A small multi-label audio tagger, trained from scratch: 3.05M parameters, moe expert_choice.
Rows from block 5 of a small multi-label audio tagger, named by matrix and row number. Rows with one number within an expert belong to one neuron, the router's apart. Each number is 128 + 32 x the weight over its row's rms, rounded and kept within 0 to 255. All counts start at 0.
Before each expert's rows are labels from the 100 clips, of 14848, where the router gives the expert most weight on average: "top examples" is what is common among them; "peak on" is the class under the peak. Only what is clearly more common there than usual is listed. The data: single English command words and digits, spoken by a formant synthesiser in many voices.
# router: router (model.blocks.5.mlp.router.weight, 8x128, trained with AdamW), inputs 0-63
# gate: expert gate (model.blocks.5.mlp.gate, 8x128x128), inputs 0-63
# up: expert up (model.blocks.5.mlp.up, 8x128x128), inputs 0-63
# down: expert down (model.blocks.5.mlp.down, 8x128x128, transposed), outputs 0-63

# expert 5
top examples: /i/; /ɪ/; /ɹ/; /p/
peak on: /i/
router.5 [119  89 102 135 144 168 145 137  93 146  96 145 160 134 181 132 135 122 123 155  45 139 166 126 183 160 132  86 111 173 121 153 138  43 174 102  96 175  99  80  92  89 130 149  99  90  97 110 186  94 121 153 144 180 102 108 149 102 160 101 149 127 118 125]
gate.0 [108 111  97 113 140 117 154 174 205 151 151  96 101 106 101 125  59  70 148  85 148 129  56 104 171  43 124 142 110 159 154 132 152 126 132 143 121 131 131 136 125  65 108 100 153 131 102 110  99 146 122 137 115 164 124  98  96 176 147 193 103 122 140 179]
up.0 [104 195 106 115 130  98 123  89 131 134 105 178 133 175 127 116  74 106 192 118  45 189 109 150 112  61 114 131 103 178 176 195 130 112 132 117 127 139 126 149 126 118 129 160 140 173 170 130 128 137 176 155 129 131 151 155 201 105  87  73  83  89 107 159]
down.0 [138 127 115 132 127 106 116  96  20 124 161 126 124  84 182 150 129 153 126 159  88 151 133  99  93 116 154 150 118 166 103 137 146 125 156  98 146 142 134 148 171 137 107 103 113 121 206 108 191 191 154 153 115 107  93 119 101 141 104 205  89 183 119 136]

# expert 2
top examples: /u/; /z/; /j/; /ɪ/
peak on: /u/
router.2 [103  48 192 179 124 103 113 158 120  90  93 153 147 140 116  57 172  55 121 119 118  89 138 117 155  88 116 135  94 113 144  92 120  92 134  34 113 133 163 138 116 115 213 133 126 157 154  84 100 182  78 158 151 160 130 135  76 119 133 175 135 168  88 122]
gate.0 [119 128 150 119 134 136 116 121 180 101 100 168 172 116  80 124 103 130 157 147 165  90 104 118 131 138 119 156  97  99 101 101  84 120 158 141 113 164 146 146 128  92 147 138 131 185  69  69 127 116 123 229 147 139 156  59  86 103  88 111 106 122 168 156]
up.0 [ 98 101 127 196  94 154  40 120  80 204 100 171 100  78 147 193 135 121  52 110 147 113  59 133 100 119 130 137 174 137  99 106 118 140 159  97 150 147 140 122  93 128 158 117  88 125 110 112 174  91 180 102 136 118 130  72  97 107 142  87 152 105 160 155]
down.0 [169  99 111 144 178 105 137 121 148 119  84 139 141 153  92  79 165 178 161 107 175 174 128 100 121 148 120  73 125 138  80  92 208  89 109 151  71 209 164 125 107 104 123 100  77 154 104 133  85 185 135 110 137  97  70 119 112  85 160 115 195 136 135 170]

# expert 6
top examples: /k/; /l/; /z/; /oʊ/
peak on: silence
router.6 [ 91 127  90  73 129 114 140  77 115 158 176 199 202 137 153  73 125 140 146  94 134 177 142 119 134 129 192 151 210 160 149 109 103 183 145 118 105 133  87 125 130 111 167 153  94  83 180 109 108 111  87 160 148 114  81 115 192 144 127 100  75  87 131 157]
gate.0 [100 103 124 142 190  94 122 127 183 188 124 123 109 132 177 129 104 146 102 153 154 191 146 123 101 131 177 118 104 109 124 182 190  82  89 149  73 163 132 146 140 138 128 136 112 117  85 133 142 166 106 107 148  99 117 129  88 151 153 167 163 117 150  97]
up.0 [180 142  98 175  95 100 141 102 140 141  95 177 136 145 117 115 147 160 144 141 144 136 205 169 108 165 131 132 154 104  86 132 103 147 148 121 200  67 144  90 137  60 157  45 102 116 143 128 145 117 134 136  93 193 153 145 142  56 138 119  97  76 107 135]
down.0 [ 50  95 186 174 112 148 146 102 122 114 139 132 136 128  60 109 133 132 146 172 171 137 104 118 147 130 145 127 103  65  69 104  94  88 127 112  71 162 175 139 144 158 128 122 106  62 122 138  85 135 119  97 179 105 117 115 132  80 113  98 147 136  85 168]

# expert 7
top examples: /s/; /k/; /ɪ/; word: six
peak on: /s/
router.7 [ 91 180  78 174  95 158 123 101 152 119 159 123  87  87 102 198 145 161 107 118 167 135  77 107  88 133 133 136  81 133 116  69  96 143 104 185 133 124 202 196 106  89 144  88 132 102 138 128 170 100 128 150  69  97 106  95 143 123 156 116  68 161  94 169]
gate.0 [126 136 183 138  77 156 145 134  10 160 145  95 172  84 204 155 103 141  89  85 107 117 146 175  82 126 141  91 112 125 122 177 162 157 187 141  91 135 135  80 150 122 112 141 104 140  99 153 160 139 118 172 132  65  99 139 104 111 144 100 145 156  80 156]
up.0 [ 79 122 102 136 155 123 149 127 112  77  74 144 186 116 183  92 142 120 192 131 119 125 139 148 123  77 220 128  65 145 159 127 159 156  78 118  96  95 132  91 183 185 149 149  66 145 110 121 146 132 173 165 121 118 115 101 136 119 135 114 133 150 165 120]
down.0 [138 145 135  81 127 142  80 137 133 129  74 107 161  99 133  75 146 120 134 174 145 153  98 153 123 151 106 106  99 159 161 120 134 124 137 198  52  57 112 178 158 129  84  72 114 132 152  96 118 137 130 108 158  74 135 206 114 111 122  90 140 152  69 163]

# expert 3
top examples: /v/; /j/; /u/; /m/
peak on: /l/
router.3 [165 121 171 116 102  90 129 120 161 207 164 131  86 119 184  99 139 132 144  81 159  51 146 163 139 191 131 139 138 118  99  93 138 135 116  94 125 119 142 138  72 109 125 118 165 135 170 117 145 158 130 120 143  68 162  99 125 168 119 128 114 126 148  65]
gate.0 [125 171 141 118  56  67 116  62 181 148 135 134 120 177 199 134 115 147 141 136 128 118 166 137 195 127 115 143  95 119 108 108 127 200 145  78 156 128 105 144 105 101 156 100 122 144 161 125 121 185 184 140 135 115 110 117 135 122 126 138  87 138 167  73]
up.0 [106 127 120 187 183 157 204 124  93 134 156  61 106 135 142 121 177 158 190 136 130 171 122 122 130  43 145 110 144 165  93 130 150  83  78  99 123 150 141 141 132 169  98 184 125 125  87 159 124 161 112 110 132 117 157  90  67  78 124 145 113 122 139 145]
down.0 [102 124 106  94 130 135 163 125 130 112 213 136 151  82 165  76 115 144 125 105 111 115 116 127 102 160  75  80 146 122 155 145 111 136 113 178 156 168 182 125 100 179 113 100 174 155 171  34 108 178 161 120 128  74 178 126 109  87 142 141 118 139 136 119]